A small contrastive image-text model, trained from scratch: text encoder activation squared_relu.
Rows from block 9 of the image encoder, named by matrix and row number. Rows with one number belong to one neuron. Each number is 128 + 32 x the weight over its row's rms, rounded and kept within 0 to 255. All counts start at 0. Numbers have three digits each. After the name is the row's rms in percent of the matrix's.
# gate: MLP gate (encoder.blocks.9.mlp.gate.weight, 416x160), inputs 0-159
# fc1: MLP up (encoder.blocks.9.mlp.fc1.weight, 416x160), inputs 0-159
# fc2: MLP down (encoder.blocks.9.mlp.fc2.weight, 160x416, transposed), outputs 0-159
gate.287 097:109128128171095190128128128079155128128094075128128128179137128138157128199184193128122128128077202128128128045138080128128116128128085128091080050118166176090158128128128128128076128146165128166128128156111128171127128129092128128179128154128128048172128120164083165148128128124161147128163128194128138128153128080090072128177128128161233105170082106128128128128128128157189128128166110128128128128128187192157174128129128128069128139128164128128091057128128128128128193106077174
gate.288 102:110157128149128066128128162128123128156156110128122132129128129125128128128206168128150128128160128202128050128108128128098148038146128128128128128128080203085063060102115179128128162167163142128128128161128178128095109128128168150128128093079062166115170093128111128097128128210128084087128153166078128108128128128142109128041114128044092209158128071154080128116144165104067184197162128128128094076128128195128154128128128128128128128094128120128094080096119128099131148128110139
gate.289 102:106158128128128128187128072175128182128144097131167128128041128162128128119194128132128128128128128155071128105128128128119128073068157128128166128128128191128128128132128097167134128128128141209128164128084074128128128128101143128128114031186185128170067128128058147202128128128128136101181128180176100095128128128128128090128043128128128128128128177128228128076128128075164128128128128110128187094128128128128128128178128128167205128128158100100177128087108162128212128128128128
gate.290 109:128128161128091128149118128128128119110186084058128108188153135128128031128128128136128170128128158184065165080165128166128178108162128186128128169120128128091128128153145128169128128128102096109093128176190128128168207121154134128128089125157128128112128128144128128135155064128142128218128116128179128128043119128107128144128044128117190128176161128128090128124128128014099097128128128043128128128201128128128083128128128128159128198128189128116113128164144188128128128097128106
gate.291 119:128194128151128142065128128128043090128128196082089122128128136151075175128128128155154128169128128128184134113171128128091128192090151085062072113128041128081185083128143069128126128080094128128128128085128121126184147128128156140128149128169128081099145128133128128128162081146128128128128157117128128037128073178113116155151128128075128128128128128128128168129133174128103128197141134193179128108150128128098176070128128128097128128128113128043128157128128085210128128128128218
gate.292 085:179128195128206130086125128128060173147089159229128128128142128128128128190128128112161180128115128128117128162128170087128128149171128178128128128128144120128128128128128090128128128229128156128107128124128128128075128128128080194128128128128173210057128071114125128176054128128128128128072175132102128160128172175128128104069251175128128128128119125102128128120075137128128166111175128099128128149128128119128128128173128128128088128159128128184128046128128066179128163128128128
gate.293 103:128128128128062128179128180148174128070150172189128151166128087128128128128189128128116128078152163086148128128128168094117168128128108112067128162118128189035128128085183128128128060179128128155128128128163107174083128145128128178158158168097199128110128072157075128128095082101128128128128159177128176128128098080128064201128182096139101128104119128128114128128128128177111128095128161205181128128128222128128128103087098087128128128170092057128128162128128128092128172128128128
gate.294 078:068182108128099128128128081128046099128197044128096160128128081128085138204106222102128161099128128059128128128107128128128128128160135128128128128128160085091128128192138107128128192128128171128128128146200128128128128128128080128200108200096097145128105128128155128128128128128142112128091128128113211128128098099184128128128036128128067128097096128128212170131128128128128128128147188128128128128128128216092128098128128129123128128128159091128148112128128128160128128236128094
gate.295 085:081102114128192128128128079128138128128158128128074084205174128074087128128090164128146128128192128128128171128140128201128128155113128170150063128128169128128130128128128149149128128114128128103048226128128128135168128120128116128128128128128128128128128116105092128201128128128128099128068115128091218074029128212128128128128069137128128185128062128128094128128113137152149128165165195128183128128128128214128147149095128128128128100128200128166128101128100076150128128176128066
gate.296 088:112128203130122128128128128128128113126104212159128128128128187140128143128167058210157128128071106128200128150128061104065041169142128128128128120129128128073128128128128093100128128128128136214128128145095128128193128128131114128078121103128128080199084074096128128127128080128128128128159128151128128175128040128130128128128128158128128128054128152128128151128128128136092143175188197128128128128212161175154128128100128180163128128128171128189214128128128183095128128179128128
gate.297 075:185172128128128176128185138193117166128103128157128128128063128128090128128149100154142140061147155175128075128144128156128128128072128031174128128128087117128128182058128128128156087121158128128128128171075128128128128128088181086100078128101128169071128085128180128180140128128128058128170128181177106128066093128102193220089128156128128128164096128128128128163128128068034128148128128071128071125128110128128128128164128160073117128128128128128107128092128128191180154128128128
gate.298 081:128068128047168128098128083128101099128128128097153128128128038128103128128139128128128168128128128128097170177188128128058128208128097128158222128122090128128128112166128113128028077128128128128073128171128128128128097128128184128128123151128128133128128049129128163128128184127169115128172180128124081128092128220128128097196085075109128128150108128128083128080128128128197128128128128128087128051128128128158128106128163170128128173128128118092128128079128164141152128069128206
gate.299 115:091133128177080139128128128196051143128137084128128087158160094128084105151128166128171128128087128128096128128156142128131128085128128128128128203093170186110128128128120128162128158128059111128098128172064128128128119128169187128068128128149128128084128128105128128097147128149184128128128105240029167128184128139128148191128128159049164072185156128128116128128188128128187128138128128055177107128113128128089116108128135077128113115128103118128101128128078201066128128136179160
gate.300 094:079067065128168092128128058128128128149074086182128116128177128152140128146081162123128128128128128128128128128122128128128128077099128128139128198087128062128128128084158167128128128128140127179128215111128128128177155064128057128191128076113199192128157128128147128128123085084128128106097128070128128162128128106128128108128128128175128182092128168128128128079208170132128128128081128107128128050160151208195095128089146096128128124128190128098167128077067128065128093128128128
gate.301 088:128128128171094143097128077128128120173107128128175065128159128128141128128128128128128122128140086128178193128112128077128128128196128183142128153128117128128128120128210128162209086128183079128091180068128102128180128178128095128128162128128091175128128128089128217128201128128088128128156050128198068128128128128128163128039153128128086103128128128128157094121128111128175128128149128110128069094128037193128128070128065070128128128183095128082174128128128128104128127128128108
gate.302 098:128128128154128216128096110170128128081132153134128182081128136164045128128128127128128128171174128059128173128128128159128128128128095103094144128096128128154128128128060128128128151128084087128076164128128090081128128135128188108158128128128085128128039096124128128128173174128072191147104150128091109128168116103128128128128070128084128128175100206180129149129155097096105073110128064128128128128128128096077180128128128148202077128091106142178128128042177182128225128149146128
gate.303 136:165128128129128148128128128049128203108128176184078147128128163087079187119128108128128132178128128128112152128103128081128128128128128128128128116094128128018128128164162128128128165128158146128128151145128128094128128148139128128128179083162059128081128185172110128115165166111154168112171128037063083072107178128128128128152128076111128142128128128128191128092128090128109128128091128169083095163206094067208168128078128126149161169128112128087156128128179167098092052128128150
gate.304 085:128128128128128128128178098128169119080128150128128163128128128212166128200112128128128128158083200144128128070094128128128164128052128080128169104128128128128128142128095128128128109103175105179128128043128128128000128128128186175181098128104194128128223053128079128128164128097128128128090128163064096160128111184177128139128128128112128128104128128128128150128112128155128128180165179128128087128099128199150175128084148128090128128199128157175143141175171128128128128128128135
gate.305 101:068087128128128128202128128128128128128164128182128116135106128106174128139128103176088128096097128128128128075111108128182128128234128184128128145128128128128089128128174054168128128128170061128128128128176128128128182128156183179128101128066091128128128128128159128193128128094162128179128119128089089092128093128128104094128128096128128128128053184166153128128161128128128078134100128157074110055128054110116111128164128128103128128165128180128128128200128090192078082081069044
gate.306 092:128084108128128128091111128131128128128149128128116128202203152109109158128144128128128128128090128128152128073182128128128128114192128067079204128151128128128128047050128130093128072128128106213128075068128142128187128127109128128128128128168128128148128128128109174128128093106205128030128128105160136159193160092154128128077082203168128128128128128128128166128179176128128128128164128128128128188128121128094128013094078128146130176128175128128169147128064128121128128128128175
gate.307 096:128099173128183143076053177128128128090136088080128160175128098128075079095185104128146128128134128128128128128128155128105057195128214128128128128087171151049128128178128091072168128145128128128128112128128128165150081128070177128128092113049128172182128033149146128109128128128128128162128128128091128147128128094071128145088128128128122128148059141128072128163221128143163185102130079128128108128157128128128072128128128128128128067128082128128200123174128128092143087128128104
gate.308 111:068036128152121128128128128128098075128073074118128204128128106128142178163176128128128128105128097128194128128128128128128156128128128128128076112128128128128128109183128149212128104128128128015128128198071164169088128128128128128155128128161195128048128128128094128072212128128090109128128128185082165102168167182173168162128162126128177128062128128128131128128128128128128050128128156127128128188128128170128128128128128093128204087170128128112128076128128087166088128128128128
gate.309 087:116128193119179128128128162125220198128128128114116128204203128143128171128219128171128128113155094179073097128128161128128165100128128235141128099085079108065128170136128128163065128128128128078128126118128159128060132173128128128128128128171128138104097082128208128122128113184128128128139128128060116151131128144128089153052128088128128128104128128128170128072096128139128072084128128128156128128202128176128167087128128077128175170128128162128053128128128128128099128128128128
gate.310 094:113128100112100091195187131125128128128151128145102177069096128205128160128116128128095143128128097094128128128102128034128128128072128128097128128128103128109158128128128128122100128128128174128128199087128128128128128128128128076128128052152200178128128128128171128129128128128128128178106128128157128128088128168078128128156179181128249230159128128098128071069128077176159128128183128119128128036144128128167161128128128109128065108128174207156090128128154128091086128108101128
gate.311 087:154157128128128128141101128134128128088158128128128128128094128128142165087073029128108114096128128110128161128110103099175140128094128128099158128128135128128128080128103127060128128128055081109095074222128128166128100152166128065128128128128128128084070128075128128128128142128110201128157128116132128058128085128128089135114074088075128128128068178128128128044128128128188128218164128098128128128143043128200128128132128128069128204079128168056128128128128197161128124128128128
gate.312 122:128128073128128128128128128128203162092087128164128092128168128128128105078128169154152170128128128087128086128128160168128097074128031128128128128128045223128175093124157149134119161128105157128120128174079081128139135128128162128128128183128128145128185093077103128128124128097128149105148128104128172085128080128104157103121066128128128128128128097079128128128128128160128140113128098172128153170159128084128079153189043055128128176128073128089125182167053182087128098173144202
gate.313 095:080114171112128128128128163122098102083087128212113089096128182080128128197128091141184150128128161173128046093179113158128120150128128135193128128178123128128114128191137096128128128128051115128193135128113182153104128175124128103128106128162128031128126128152128128062128128209135093123140128072179096147116128098128157149128128178114128128128174128151076128128210128128105142128036190173125128115128128128160164128066082163128128153128142151104128128128192190128128128132140128
gate.314 100:128128128128128109128128157153177128128128229128226172128128128153128177154128128167085094172128100125128128128171128128187128194128128159128059128128130083128128119174115144136128191171213140128200128128154128128151128171118128128128128128128128156128161128069113078128128128128081156128128128128179128128091128106110079128128073128106166128128189143128093161128188210179128147085128128128128128128123052128159128128206115176128128162128128069128012128171128128070128128082128128
fc1.287 095:190128128128096134173128128167090173180109128122128128170151167128128169131182149128202147162147128128156128081102128087110106059128128128085128088128216128092168128134128073099069042128128128128128128128128128128115156128111146128068128128128118100165058089113128128133161128128092122128225162128145128128128168076128197126046150128195128051128172072128128128175128201143191128170132128128128128128160128128128167126107128138128166087069069128128145063128105128152158128110128128
fc1.288 096:179128184128134111128128134128176190164077091086128195128128128128128128128101133061187128128128058128128096128121128110065128098128128128128145128128153091128128128128090128128079128206128107178150128165171128128128103056148151167128074153114128128128188163088089128158143128152091128161128128105054062128128128115188128128127108110128056128128139128128078128155142128128069128148128057128128085128183083128183179091102128128128096160128102128208069196199128079112128174183140128
fc1.289 096:150128093128109128128128068128128163128128128103128180139128083128169153156194125108168032069184032128128074159111128128128128128128127128057110128128173185135119055128192070128102128128128128159128128178057047169162128128128098128183128071128082169128140128128140128175128118128171083128128100128202128095188128128075144128176110102169128128148128094128128128102128078103136128069128155122128162128128128128084152059128129078128128147128128128128128128122099128195128175054128128
fc1.290 103:128166128128128097128128073158117128082185058068128098168203128060128147101129128128092128128128128128059128128166128128073128077128041128163154128128128128204138128083148100128128128208150085166128128128128128177093176128128069105128128128128128171128128164128117139086128128248104173207171128128168202128128075128157128076128128128128144109128158128128128101128128128085066128128139128128097172128202128122149128140145128175128171178101128172128128159128128128068128116086096128
fc1.291 125:128190082108155093066078128158128109083089128068051128093128147092128128128138128193153128156128128162128219155128174141128181225128128128128082178145056161128148143148125061128164161128128128128101128128154128162144077115128203128128128128158185088079128148128109135146194150221128128136171128089128128128148074128095128173116128152128128128126085128149163160128134128128132092196128128187172128128155119128128180128128164128128128128128174128049155119089128165159128069128111158
fc1.292 112:104077128203128128128128114128128173128142207194079143184158128176085138128169128128103098128128096147130072201175164109128128128128128128128113128063074128128094073166141105180119093128066122142169180128128136128124128147091084128128128128193082130130173128128108142111128056160114128161128128074098207128128160128214128128128128128154105128128128128145095095197128103155116128128093128128131128128128057128121090128165199128169128106128066128128128128128128118128111034178204162
fc1.293 108:128128128127128082070083064128128075183082128128079105044128148128087073128128128128145128128128128105144143158128026128148128128128145128205128079159128128153165128091128195128133128128128128078128141164086160081128145117128128133128108095128084163148128128164128179109162128155128128127124067083127084150128128193128128128128128180170128117171128128098128072081192139060128191128193129050064128128099128128110068128185128128128128056071133128128128128128128128128082128128211149
fc1.294 086:120128128082160128157046082167154172128128128108128128128128128069128055197142163098128049128165128128113128099128205125152128055091162128173128179128095128128127128165164188100151128128092128094090128111194128128128128128153128172128128113208128128128128128128128128104134207199128128128128104125128207128128128128128083128060128091128088157128119128128154166200175128153128097157128128103128072074196172163128189145128128197128128128094106128128128128120076128041136128128128128
fc1.295 095:128128084062107088128128090128128175128171128128102128191107128069128164155164128128128116128064128128128106128109197086081167128128197157128128126093128160128163145128116128114171161090176101203128162068042119128166128148071103128128121072157114171128129054154128088185094128091179166128128128173128162085128128093108193128096108128207128128128128186128128091160121169058128128128110095128115155148062128128128128128128128128185185172174122118177079128093128128128173148167128128
fc1.296 083:163128173128098128128128128128128128146137096128151157158097128128064128128128128123128100128105119189104128128128090168163190128128040178150128043178128087128128128128128128117128179120128068195128110162128128090128055128128128128128163101128050128128192108128128184128128128124128128128128128150128128128070185102058193128128029097128128158211128128128061197095128116128102128093128128155128069149083191128156128082128128128163157128098155128128056169088128200128086128128128128
fc1.297 068:158083128128104086128128126163128128128128094128011144128128128128128128128128128142070128128128128128128097128128128128128201128128128128150132166128159128128167229128094033128073128171128128204173128128061128128128128176128161128052128128128128128128128128099128128128080128060113128193128184128128171128156086128124128056128064128095149066128180128128128128128115128128128128128180128128105128128128128190143128128128052128128128191045128074128076128122049180163160096081128128
fc1.298 089:128128128063056128176128128097128196128105062128128103170128128187128099104154117126160118178128128128091128128128128128093128147111125188149191128128197128128128153128074136162128128141128128110131121128128071128128128128075128128117127138128134164128128104128186233128190128128134128128114128197181128056097128190172128154154128128128033128128162128128094162008128180086128099150128117128106128128169149167164154072044128128128212128128123128128105159099128157095128128099128128
fc1.299 118:128128128128128128128128214132128191228128128111081062128128128128181128128177128128174128128154156128149128165128067076105128074183098128129084111128128128200125191147157128144156128061120128128182040128158126106149095080128128128171074128128207128128128141134128083128128128076128128128100081128128128128128089128128060128139128177132145128100128128128128205145128128158164128128080128197128216128100150128165156171122128128049128187128052128089161128128128128098128141146135154
fc1.300 089:045060085128202128128128128128128066070064128128128091128128118135184128128128142128195128128159128128128100128128086105128175172128128128175092128071075128178212128128162177128071101075128128128087128096090128157195128064128103036169128128128128173160128094128128128096038128128155128095125128085075128098128128128096128109128128102128084121128128128094143074147194128128128128160128128128128104116149128128157128189128088128128082136128218128155128208128115128121094128143168134
fc1.301 078:086226128128200060162128128128128128093128128060101096078128128092128128128128145152128153172128128128128128177209128128128128160128128128128128151128109207102023128128140166128147135128128177073093128096182128110175061128164128077070051128128128126128128113128184077128156128184128128186128128033075128137159125083155128128153128128128128194128128128128128091096210128128128164128128128106128162128114117128128128087128145197128128128128220128162160128128128128154128128128105128
fc1.302 094:128156128128128128125177080164081066128080169128206199128128063119096081170159128128181128128085148128128061084158131128089128128086128128145128128128083128128170128128128128091128128128128034128063128169128119128128128174200128128128076178157116165128128026128128128128127128173128150111128159128128075061070128128187128128127049123128128083128128177128128072085152128128078128115128060128128128128172143160128139141128128128128128128128051128128106128128101128047165159166125173
fc1.303 129:128092107117128204128177128128128123110128054072128122143099128180143128117070063110128170106128128128091128128161110154128128128109144223074128190138128179128128128112077128128152128128128136128128128128079128128095128128128128128128128142122174103128128128128128099090092033163128128128066128174162128127128066074102090157067128128151179128128128130128067201128128128152138142128066143128197128128033116128105128128128128128128128128150155128156128171128084173199128255144115128
fc1.304 080:128106128128128072041150128112128128128201128128128128128127128128176128128128128128193128087128107088151128081128074128128051128128060174146128128128128128128183128075128134128128128114066128145060128210128128128128128128128066063128128128128110128172128128069185128189054104128107162067128043138184128128014186128128060118172128111128128163128148128128126128177128128128128128128089150038128128128128128066128128128183128128128128128123128087061128128104128128102128081128118128
fc1.305 103:180128128128103208128128127113069128128128128128144069128128058156056061184128137094115150128128128172128128159166146128128128150128103109127155116128128104128133128081065128076128128172128128128131067087186099128177128128165128147128132128156128157165164128167128058128174128184175054164135128128125128061173170186128128128128086128128128140128128128092128184128128128089128128093128154164198164128128128164098128128128128180149214072128128128128149026128128068190189128135083128
fc1.306 086:128128128087128128128128128128204128128079128209128128128128165128163161128128171128137128128128128128086161128128200082145128109144104175145110128128128128136128095144095179128154128098128171128101128128128128128111128059184128033211201031115128128217128128101104128160128128162171142158128085171134192134202070112105128155102181170128185128128128150093128128128128103058128085128137128128128128079058091088142128113128128196178075193128128128152128128128128142128128128128182128
fc1.307 089:089128128053208156027128128090128128128128128128128128062128128112128128081128067128128128128128128128103128180128128141128159128078102073128223128128128154128130108103128128128169152096128128090131106128128128128177114066099128101183128128128128179218128189144176167128207128128136128170128166128100048136158128128128128128128128128128160074128174090128128128128128138128128128128128165128207128128128158128152188080128134128128093144128128128198077066128128183189171087083051128
fc1.308 095:231056072040128130128128128128128154116131097128128088075112126128128128165128105093171128128128128082045138183128128128108058057119128128128128179128128163128128128202128104128128175190128128128128128149128106067133120128128128128128099128091128055128128053190128177128135128128128101128185155128113115146128165165128079128128092128193159089128170135119128128128145128128137128128133085128128179175132026179128091079081128183139128155139087090128056128115128128128133128178088128
fc1.309 101:128173170128111115086128156128128171128074128128143217128112085114115171128128094165128147128128061128094062135166128113151177128128127128128178153080108098093095128078128128128103128128105096175093108085186128128159128115065069137217141128128128148095098128128199130096128128128128101128128155070060107128182128128128073128026213128128128128084128128153128087128092149128128128085095174128128093128128059128135128115128136067128128223128128128149091070168128081151128092119128128
fc1.310 100:077039128128165128160191128128128176199128051128177128131136128128128128128128128158079186086116128120200128128104128128128128084128167189060085128068128205128128200214128077102128128172098128110128189146128128128128099063128128128128072173094158128112082135151128095128167128128128089111083128128128128128171169128148148118128171128121128128114085128128127128107104164128157128215192128105128128128128128074128181116128128128142164154125096128128072128037128148128128128169177128
fc1.311 092:128102128151163045128180145128128177122113128128128077091141128166107128128128138128143114209076159128128128128128128128137128128152101128085128209133128154128062128158128128174065128062124128128128107128128128088161128128128128157128128128128128081093103128128128128146128047157184153128153149128080128156077052128128142094203128101128178166128128128128128086128128128157104128128035221078088163107170128203154128142078165103162186107071128128128091150082158128128210104093086128
fc1.312 106:128128128182128128128128096128128128192128128128090128128171143128191140128128128128115176128128128128128128128089088128128128128166054106128154128128128202128109113128176128128203128128076135129056063128099096183128128073102156128109166211128120175128128128128128143128172173128116128087105128128072128098145057035154154103128128192060157113138228153128089128128128137128128128128094128128128070057128128128114178075128128077128125213128128128128158128128059128060128128067152128
fc1.313 090:128128084128128128128128128163128086128192128210128128128128181062128128080128100128143120128128160128157128091210163128197128128088128117128128048098128128128164128128077128118128094185128128128189116072128174068089128143128150152167128084128071180062098195088128064118193154065128128183128128087117060175128090128112073128128128128128218128141128207128161153128165084128077128128128128128128128136183098128128128128128105128077089139128128128128128128128128105175128128077103165
fc1.314 106:128066188176128121128128032128076128128128128155189128128128128051128128128128087128128137130053179128128106128128155106082157168128159128128071160089128128206112128128128123055120146128145087165062128128147184142128186128174054145153128113142128067102128191136103090170103048128128128108060044133128128128128088128089128117128128138128128128128128128128107128100113128105112113183128174096121128128128128086181128128099170074087128076128090158180108128144198061128128128129128128
fc2.287 096:106085128139128128140046128128122200128128128128128128128113128128075128151191128128128170141102171128120128075128049128100128128183128128128128128128128132113128128128131062150128128148128145067128128128128113128128098128066128160091153229160154128128128035119128088128202081128128128128128128086128210160128104173104128188128128211164128128069128128131093133159128105105128128189128143101082128109128186064078128128128116114128128101128128124194128010070179077161128128128128128
fc2.288 093:128128165164128079065128098188131128128128194148128143128170128128128073158140155128046128162044132117147120128128075128181174090122128164128117126177085204164090128128152128180190128060128128128066128128112128128101152132095179036128128128059085128085128128128152091128128128093165158128050128122128136091128088130128043128129128137128128128128151106128128128128128128165128128128128128128164128128128207128169098128185137128150128079122164128217128128128128128128128158201157199
fc2.289 103:192200128079192100085121156128128128127128128072128118062128142128105015088128128188161128128134041072128128061128128153128087148128093094168175152128112128128128209128128128173128103105070082059128128128129128128141128158128128128128081173128110128128202169157186043073117145128105149128122045128086128128154128128128090128128128128082101128128128055175128182128162128128128108128131139128145177089128137128128128156090125128157099128128112145159086128128110128080128128067128128
fc2.290 102:128082128092144092128138100175128128134128128169091103128188095128199128128128128128128201153128128114128128198128164128167128098069117128128128147111128127042170128071130125071128156206128179163141128128129128128146128128091208171128197128099128084097128128128155142068128128128193093103143101128057128145208128128150116109198078128128212128128141128128128094128128128128160162156128218159169153128133128128128083197128152128128128079164158193128165128128104176176128156128128128
fc2.291 117:098110211085153128171168126128180170128128128128187122116152128128128128128128128081095128122162128128128123128157128138151128141123128152165128082128116128128072146199128210128128130128128128128145128128173150225059127128128128086218128128106179169128128128128157128089079128128101128075080128128057128201112167128172217128128128055138133128128128128094128128120128128126128191128163128118157100128128162120128151128161191061104071128103128145161167060190142205091125184128128128
fc2.292 126:030128128128115128064138064128128061128100165140089128157128128128117128128124128165128154128122128096089084166128128128128128139085087196212128103128164067059091098163128042128118128128102142172103092083118143140128119128137048128128128096128138132148153124203072098112128128128081128095128149128128073117128128128103128128128128129128128128102074063128128129077136128167128087128172128128118182173108111128128128128128128128042107128128128156228075071150171128128128128128199063
fc2.293 103:154128116139128128128128128128128085122128128006143094103128128110103128082179112028148154128128144094128184128128128126128128128098090071155128129139180128160128184142051210128079176195171128128162156074128128110046116178107128128128102128157128150128127128128128128146128128128141152128128128180179082128155128149128128132076128128128128191128128099100128107158128149114128155128148163128060151167128182128128085128105128096121128090128073193061128233128199128103128128173096128
fc2.294 091:128128226128128134128128177128128128175128099128078128128128128209173099128094049128125128057116128135128128128128018128128128156101160085128195081128128128128128128054128054128128128078195128128128156195128128128128128174157134171128128128128128095128138167143128128128098179128128128128128148128049128094151198225123159128128128128128128128096128128128128128128128086200182150128128080128081137128058074101128148094095128128128128059220092128128128128128128128128128128166128128
fc2.295 080:128072128128128128128103128089100128128128128113128128128128064171128128173128128079107128128128128128145128145086128128103128128108182128165164128030128128092138128128128128128162146087128189128180128081069109128128128128118159128051053128034128128190089128128128128184198128077061128128128186128085142041052100128128128128169128128128100128108128128128118076128128078128122118158158138128133128128054177128128186106128128088128107006128128100153128128143112128128160128039128128
fc2.296 090:171128128130128086164128128128128219172134128122184128128128128167128128080128219128128135128071135128128188111166128128128128160128128128133054128095128128128128128128128128128128102158128128128203143128144128152128149128128128179128090128102161180128165054128069128186128159156128109115128141069128128087128159193128073087091128127128128154061128128161075128137128067128128081128019163105128177162128132128128209071128128158035146128128151128186128128079099104128128043128128128
fc2.297 070:128129149128128076152128128128128100128073128128095128128128128128087054128203144128148203128128034128128128128088096119210128149173095128128166128049058128128148128077128128128161128106128128128128158128128128087004187238095128185128128128200128087128177128128128160191128128097128172138128128128128128128211111128156128128128062187139128128128128128128128128156128155188128128128128128128105128128092128174128154128128128128104128145128128171084128128111111214177128168128128128
fc2.298 083:128128128128144128062128128128128128128128128128180128128128064128128128062164128052060207128128128128128099128126128128161185128092085137134128053128186128076128128152128128128128128128104064137128147128128128128128056128048128128128127128097128106076128128170189121128185128168128068046154128128186128105128085128093078099128146128181196128128128128128126128089128128080208146075070133128176128128128128113097077196204128128216128116128087110059128148128142105128128128113128128
fc2.299 112:128128128137128051128143128176128091156106175196182128128088062080128176128149128128128128128128088128134128128128128165099157128128128128170128109076064186115148206128142138128146128130128153184128128094128128081128105128181136128149105048118128128128012128128066128128147183162128128115116100128130128128128143128128128199089128165085064202154130174128072123079126128128128139119094128175128077082128089128128063097128173128128076128128128128071143128128128186198128186148066128
fc2.300 109:061128128162152128128128128078086130148128179128135135128128113128193199143128128115099128128190128196128136128092146128178183188145128075128088128159110158080128152128095098128128128156195154070185091128153050128062190159128159128128175092128128111128090129163128102128128142148109128128112019128128128128083128153084128128080162128083128090153085139128128071222128128128128127128128128128112074151086108128128170102033128108128128128088080128067128172128128093150128128100128090
fc2.301 085:124151109128128167128172128061098086110128128128128128128128093141167128128128087128099128128128143162128128187043128128128128128149184128128128128120128090136037156128128128128059128166074158128128128148128090030128160128128099128209162153167128166128131128128128128128194133149099128181128128128154140128105128097140128104128128128128125128125187128128128128128077077100068128083128128218092149083104091111128128158127128128188092063145238128142152050128169128128128198100128037
fc2.302 088:128128128114221128128128128042128128165087128202154128197088128128128128128141128128059128185128151128128128128114100128128177128015081128100122158128140128128128128128158128128128128225059128157128128128128128169128128128090159128205128128128151071110176128128146128128128128128128128128128095080128176128128128122182128059128128114213128031128128069128128156128128128180104056155150106095128128128063109128128100099128128126128197128128128194131128143099147145081089125120087081
fc2.303 109:128128030081151128128128108100146091073128128054128166094128128128151139050069146085128128128128128128128161127128128054128128128128182128128178128157128055128145128128128128101128221128128127126179128140128127128128128128072148033110157169155115105128128128083047128128128161109114128163102109226128068128177128128128128128105161128128128128128128128090126128128163128080221128128128128128150069128152042128200128132089190143128219128151089128105128128128094128128128128128128128
fc2.304 095:128101202128128128128128128128196128128152128123128099128171196128128128128128128119206106128128128128133158128128109128170128128128128110128209172128181128160128160142128128128128169065168128197128120146166091110128174128199060128088148154112128128108128164138128196211173080128128101168111128128102128187156128126128128128227190140128071128128128191086071179128178119128133128128153111128097128090128128075111128084135079170181187104145072128058128128097128101128128115086069128
fc2.305 101:128128128128084128153128128128123108128139146128128128139100128128128200128087148114128103128098128131075128128167039096187196128177130149128128199094128098126128092128128128141128097128128128061186128149117102128128098180140128143092128093194128198180128148128128128221172128135133128162128091190169128128081197128128128128128051153167056128238198128128110128128133128098128066128156128060128128128079128173128146128208138128128128128068128128128128134128128059128107128112084128
fc2.306 089:105128128128128167090153128106088128128166099119177128105198144164063128154128128239128128074128156156128140071128079128137128110128128128128128128092128154195128128057128118128110168128090128128128034128079128128114128058128098128162128130106128128128180129094122128128174129164128128128128154128198122128109107128093128170066128128128128074050128128084128128128128128102069128096158128128174128168128125118193128128128091128218128184086128128166105111232128128062177115128196128
fc2.307 107:128128064128128128124093128128043128128128065128183108128104054128071128170128077066128128128084128187128128158128068128157159128103152128128160128098112128079124128128151086064130156163195088128126128128139132128128128084079122049087154128128128151197130138133132128128175128094103128161127158184128087193128043128081059128128086152093062128080097128178128128118128048128107128108128128128128086237128128107128180096173128078128102128137128128132128128128128128128131157084128128
fc2.308 113:166171128128189128062107108059153128093128097128128128128128128128178128128128128128138187150198154119128079128128129128088073129209100099128128096128186128119128128189087128174245074073128128128128128172134128128128128159128068147178128128087128128113092112173183128208128133128128125092128128128128128128144128088183128128128128128128159098178128128181128128128096128128128128128155053128128232164128110128128128128128128128128128128128157190098128128128128128223162128128119020
fc2.309 102:128159128141128156128128128083166167111086128129128174128128128128128138186128126128072128128095064128128095128128153168128168160102154102128128124128079088074129091096128084100128060128128141192128128056128205128128128078071128120193150077161128128128128128156076128128128149110128128128128128128050155133128128152121128174064143128128147100128142128169170079099128194044070128128128128128080082169174128148170177128171128043140128159126128173174128049149128099128128128140214069
fc2.310 095:214128128114157095126128141080128230096106148107128128061123128128128128128128128128128128163069128128128128128128128128128188128128128163234128128128128106128176114128128064096128081128128128086114170128128181141197077218128071150128190128164128128056129128128090128128123183160140128128065126128109135128224128056104128128147128128127128128088192128175125128128155128128128128128088128128128128160103171109128074188128085066154073128115196102128128148128128128128122128161145199
fc2.311 097:063169086068128161160070128128135086128094100077128076092154128128128105128057064119107128112173236128128189170088128128160128042128128128144128093171139148169128128128128184058128142227108128128128087128155159130128098212128094128159089128089048128083128174128128128128128132093128167148128167158112128128128128128128128103128061128083128128128095128128128156128100151128166117128093128128128128128114128128128128128128128142128128128128067128045136197128161138091109085203128128
fc2.312 121:128158164128126184128220128128128184128131128113144128162128051184155161158128168128132128186128224128025128153162128185110128128128089128128128139176112173151099128120143128143156128085128168128157163128128118128128128128169128128165104148128074170118128086128128151195128096128168128117148175072162139128128159181128161133128128128128060122182128206128195095220078128160175167128128088128085129128203114128148128140128128131128128146128053127090128157175128128128135126115084164
fc2.313 092:128128122109128128090128128128091068128128110189116128128128128178191128128128128133128097128128128128082128128056128164082099062128092128154141128128135197128084052128176116128128128150128128128162128188128128172128128081128063128099146128080154128128128116128157128128148159158107059064128201076128128128079128046128199145128128090146092055074128128143128175128128128128189128128116128128136171111128128128178128041128090128108128153161128128073128214128114226171172128116128177
fc2.314 097:128134128033128202195168126128095127128128128166128128112085128128128128186128128091128128128128189144127128128128128128137103128128165180143128167098141128128128105128065128079037175128128128128128128160110185084128172199061128112067128111162144128110128028213128128128128128128195128112078128128128128151128128128124082128075097128128102128126097152128201128128128128128135084128075061068128128173183128095128090107128163128067102128128130128128085200128068128128197128128112111